config = dict(
    model='image classifier',
    color_jitter=0.2,
    targets=['line'],
    num_classes=4,
    norm='batchnorm',
    activation='elu',
    depths=[4, 4, 4],
    widths=[128, 224, 384],
    eps=1e-08,
    grad_clip=1.0,
)
Rows from block 6 of a small image classifier, named by matrix and row number. Rows with one number belong to one channel. Each number is 50 + 15 x the weight over its row's rms, rounded and kept within 0 to 99. All counts start at 0.
After each channel's rows are labels from the 100 images, of 14976, where the channel reaches its highest value: "strongest on" is what is common among them. Only what is clearly more common there than usual is listed. The data: rendered roads seen from a driver's seat, with toy cars, trees and houses.
# convs1: 3x3 conv (model.blocks.6.convs.1.weight, 56x56x3x3, each kernel summed), inputs 0-55
# convs2: expand pointwise conv (model.blocks.6.convs.2.weight, 224x56x1x1, transposed), outputs 0-74

convs1.21:47 66 66 56 53 41 57 43 64 40 37 61 58 33 39 49 54 41 49 70 33 40 23 44 37 47 35 62 04 32 79 62 46 38 01 63 46 50 71 52 39 46 53 29 45 49 58 63 52 29 47 63 34 45 63 60
convs2.21:50 50 50 50 50 13 50 50 39 50 67 50 21 50 82 50 50 70 64 50 50 70 66 28 50 50 50 50 50 50 50 50 50 50 50 50 50 24 50 29 50 50 50 90 50 50 50 50 50 80 81 50 15 50 50 90 50 66 50 67 50 50 50 32 18 50 75 50 26 50 50 68 50 50 67
strongest on: dashed white line

convs1.42:50 37 47 36 55 10 41 52 63 72 13 44 40 50 54 67 35 64 65 46 55 62 30 47 21 46 55 73 22 57 50 60 44 50 50 65 72 37 41 44 59 87 60 34 28 51 60 38 36 29 46 43 37 50 60 58
convs2.42:27 50 50 22 50 78 31 50 50 64 50 74 50 50 50 50 50 50 50 29 66 50 50 50 50 08 71 19 50 50 24 68 50 50 50 50 50 61 50 50 67 70 50 50 84 68 50 26 50 50 50 50 50 50 50 79 29 82 62 88 50 50 86 50 50 50 50 50 50 50 50 50 50 50 18
strongest on: dashed white line

convs1.18:59 41 84 52 53 50 42 58 61 25 49 88 41 79 76 72 41 56 64 60 24 45 50 61 53 55 13 45 67 66 46 69 62 60 55 40 31 50 52 52 75 48 50 53 77 66 38 44 50 41 50 53 56 72 61 48
convs2.18:50 50 70 77 61 50 50 50 50 50 50 50 50 50 81 81 50 50 50 50 50 50 50 83 50 34 30 50 50 35 50 50 50 50 50 50 50 35 50 50 50 50 27 13 50 50 50 50 50 63 50 25 29 71 50 50 50 50 50 38 50 50 50 50 83 24 50 50 50 50 72 50 50 50 25
strongest on: dashed white line

convs1.35:28 50 66 45 58 62 30 10 52 50 61 81 32 46 66 38 31 61 50 67 50 53 27 26 28 48 37 50 38 24 56 54 56 38 43 50 52 30 66 40 58 39 57 42 82 48 59 24 50 50 39 46 32 79 55 50
convs2.35:50 23 50 50 50 50 87 69 50 50 50 50 98 50 82 92 50 50 50 50 50 50 50 50 50 92 50 50 50 50 50 50 50 85 50 50 28 50 86 50 22 50 39 50 50 50 74 50 50 50 50 10 50 50 50 08 88 50 50 50 50 50 24 50 50 50 50 50 92 88 50 50 19 50 50
strongest on: dashed white line

convs1.8:50 79 50 72 64 51 35 44 41 67 51 28 60 54 56 50 50 72 47 67 54 56 41 46 38 50 57 46 16 70 76 66 31 25 36 64 41 50 34 37 44 12 58 48 44 60 89 50 60 59 43 68 44 35 66 61
convs2.8:50 50 50 50 50 50 50 50 50 50 50 50 50 50 71 50 50 50 82 16 84 50 50 75 50 50 50 20 50 50 50 36 50 50 50 50 05 50 50 50 50 50 07 50 50 50 50 13 50 50 50 30 50 50 50 50 50 50 50 50 50 08 50 50 50 50 50 07 22 50 50 50 82 78 27
strongest on: solid white line; dusk

convs1.34:28 44 43 37 62 15 54 51 61 48 16 48 48 56 48 45 45 45 76 41 59 70 47 51 14 35 72 84 40 57 44 50 43 52 69 49 91 25 64 42 58 60 56 23 37 55 44 42 55 36 56 46 44 41 54 48
convs2.34:38 50 50 50 65 50 50 50 50 50 50 60 50 50 50 50 69 50 77 26 50 84 50 50 76 24 50 30 50 50 50 50 50 50 50 50 50 50 40 17 50 74 50 50 80 33 50 50 39 50 63 50 39 50 50 73 50 50 88 72 17 50 50 50 50 26 62 50 50 33 35 50 50 50 50
strongest on: dashed white line

convs1.28:56 31 55 49 46 52 61 58 60 42 63 49 63 61 60 67 62 21 90 50 55 65 39 47 38 41 53 14 50 50 34 58 12 39 33 64 13 48 45 71 60 33 36 58 35 53 34 47 26 50 47 50 37 62 38 46
convs2.28:50 50 78 50 80 50 50 31 50 50 50 50 50 50 50 50 68 08 50 50 50 50 73 50 95 50 50 50 50 50 50 23 81 50 21 37 88 50 50 50 92 16 50 25 50 50 25 50 50 50 70 50 50 50 82 81 24 50 50 50 50 50 50 27 50 28 50 50 63 50 59 50 50 50 38
strongest on: dashed white line

convs1.53:35 36 74 49 51 42 62 28 71 45 50 41 64 57 64 58 73 63 65 70 58 65 38 45 36 45 50 49 20 75 60 85 56 16 44 54 48 34 47 66 62 38 52 33 67 72 64 29 46 60 40 68 36 68 63 56
convs2.53:28 32 50 50 17 50 67 33 50 50 81 77 50 50 71 50 61 50 50 30 50 50 80 50 50 37 50 50 50 50 85 75 50 50 50 67 50 50 50 50 50 50 18 50 50 72 50 50 50 28 50 20 50 82 35 50 45 75 50 50 50 23 50 38 50 50 50 13 50 50 83 50 50 75 50
strongest on: solid white line

convs1.47:68 50 24 65 44 85 47 47 31 65 51 33 53 62 56 43 55 64 22 50 38 58 78 40 84 57 62 35 68 43 52 14 54 50 35 56 43 68 31 54 44 44 33 85 35 55 51 60 48 63 57 49 62 33 45 45
convs2.47:50 50 50 99 50 50 05 70 50 50 50 50 19 50 13 50 50 50 50 50 50 17 07 63 50 75 50 50 50 14 50 50 50 92 50 71 50 39 54 71 50 74 52 14 50 50 79 50 50 50 50 50 50 50 50 28 50 50 50 50 50 50 50 88 50 83 50 63 50 76 50 50 50 50 50
strongest on: double yellow line; dusk

convs1.33:35 34 49 55 39 28 35 51 40 64 45 80 57 39 39 56 50 42 81 37 25 58 33 56 50 45 53 60 35 77 50 67 59 70 19 28 55 35 45 43 64 66 26 29 75 55 38 35 47 40 53 43 27 32 67 50
convs2.33:75 21 74 40 50 50 50 50 50 50 50 50 50 50 82 87 84 50 72 23 50 50 86 50 50 50 22 50 50 19 70 25 50 50 50 50 71 50 78 50 50 40 18 50 50 50 50 50 50 50 50 50 50 87 50 50 50 50 65 50 50 50 50 50 50 50 50 23 77 80 50 50 07 50 12
strongest on: dashed white line

convs1.51:74 56 41 73 54 81 46 57 37 79 64 50 54 35 24 43 59 70 44 43 17 57 71 48 78 75 56 65 53 42 50 42 62 55 45 54 46 88 64 55 50 44 68 59 54 29 49 65 76 54 59 54 60 67 45 54
convs2.51:50 50 70 84 75 50 13 95 50 50 50 50 50 37 50 50 50 50 50 81 50 73 50 67 50 50 38 74 61 50 50 46 37 50 50 50 64 50 50 50 50 73 50 29 50 50 50 50 50 50 50 50 50 50 50 50 50 50 86 50 50 54 29 67 14 50 82 59 50 50 50 21 33 50 50
strongest on: double yellow line; crossing stripes

convs1.31:45 55 10 50 47 39 55 50 16 70 39 40 50 60 52 34 44 50 20 29 40 80 54 56 50 52 67 55 51 47 50 32 44 42 61 52 49 51 27 49 33 63 25 47 08 55 49 57 65 67 46 50 53 13 50 57
convs2.31:32 50 50 50 50 50 50 50 35 50 50 50 44 50 26 22 50 50 50 24 83 50 35 50 50 50 50 77 50 50 50 78 15 50 50 89 50 50 50 50 50 77 50 50 50 50 50 50 50 50 50 50 50 50 50 50 50 95 50 50 50 50 50 50 50 77 50 50 50 50 31 50 50 50 50
strongest on: dashed white line

convs1.17:57 68 50 58 61 60 26 39 52 59 57 56 37 52 57 47 28 63 27 74 28 51 54 14 50 58 35 51 23 31 80 53 63 31 27 51 41 54 38 32 22 22 57 37 62 63 63 40 57 56 41 43 25 58 53 61
convs2.17:50 50 50 50 50 82 56 50 50 50 90 74 50 36 50 85 50 50 72 50 72 50 50 86 50 72 50 19 76 29 50 50 58 50 50 50 15 88 80 25 50 78 50 28 50 78 50 50 50 50 50 34 50 50 19 50 50 50 50 50 50 50 26 50 77 50 75 16 50 50 50 50 50 50 50
strongest on: dashed white line

convs1.36:43 70 57 51 62 46 50 39 50 80 54 50 34 49 50 27 45 29 49 55 49 61 40 17 24 50 34 57 64 34 50 50 69 61 48 40 66 45 74 43 64 36 88 62 63 47 49 40 48 50 14 33 14 59 57 43
convs2.36:50 24 71 50 68 50 50 50 50 74 50 27 31 50 50 50 87 88 50 50 50 56 50 50 50 50 50 50 50 50 50 50 50 50 12 29 50 50 50 50 50 50 31 50 10 50 50 81 50 50 50 33 50 73 50 50 58 63 63 50 50 88 50 50 92 50 59 50 50 50 50 50 50 10 60
strongest on: dashed white line

convs1.4:33 26 42 27 49 39 50 48 58 36 38 51 49 46 73 79 48 33 68 40 89 46 40 58 30 32 39 49 45 99 55 65 46 48 45 46 40 28 43 35 71 65 45 47 49 40 38 36 30 42 42 50 50 65 49 45
convs2.4:50 00 50 50 50 50 79 50 50 50 50 50 73 26 50 50 80 50 50 50 50 50 50 19 50 61 30 50 50 50 87 50 50 50 50 50 50 50 77 50 50 50 29 50 17 50 50 50 50 50 50 50 50 50 79 50 50 50 50 73 50 50 50 50 50 50 50 50 50 50 84 50 50 50 50
strongest on: dashed white line

convs1.44:65 63 39 56 66 60 52 50 47 80 67 55 44 34 42 45 46 56 42 59 22 56 49 37 34 69 54 87 27 34 73 61 59 50 07 56 68 57 61 61 24 44 76 33 65 54 47 57 62 41 37 61 32 44 57 50
convs2.44:50 50 50 50 86 14 50 50 50 85 65 50 23 50 50 50 50 50 50 50 50 50 50 50 60 73 50 16 50 50 50 50 50 50 50 50 50 50 50 35 83 76 50 50 86 50 50 50 50 78 50 50 43 50 50 50 50 75 50 50 50 66 50 50 50 50 81 50 50 50 50 50 50 32 50
strongest on: dashed white line

convs1.43:46 48 40 45 64 54 39 30 47 73 63 61 38 59 78 35 37 49 81 48 57 68 42 08 28 50 18 43 50 50 41 43 49 58 29 27 44 43 67 47 60 39 67 62 40 34 30 43 31 46 18 37 38 47 57 47
convs2.43:50 50 68 50 50 50 82 50 50 50 75 26 50 76 50 50 50 50 50 50 50 50 74 18 50 85 50 50 35 86 76 50 50 50 24 31 50 36 50 30 50 50 24 50 50 50 37 42 50 50 18 50 50 86 50 50 50 50 50 50 50 50 50 50 82 50 50 89 50 50 73 78 70 50 50
strongest on: dashed white line

convs1.1:50 48 54 54 56 31 40 36 62 63 62 63 39 48 40 64 22 20 47 50 83 43 41 25 46 51 42 70 38 54 49 56 61 50 28 26 49 50 56 41 60 58 61 59 70 28 19 43 56 25 24 34 28 54 60 19
convs2.1:50 00 76 50 50 50 76 50 50 50 50 50 50 50 50 50 50 50 78 50 31 50 50 50 50 50 50 50 50 50 72 50 50 50 50 50 50 50 50 50 50 50 50 50 50 50 50 50 50 50 93 50 50 50 50 50 50 50 72 78 50 50 50 50 76 50 50 06 50 50 50 29 50 50 21
strongest on: dashed white line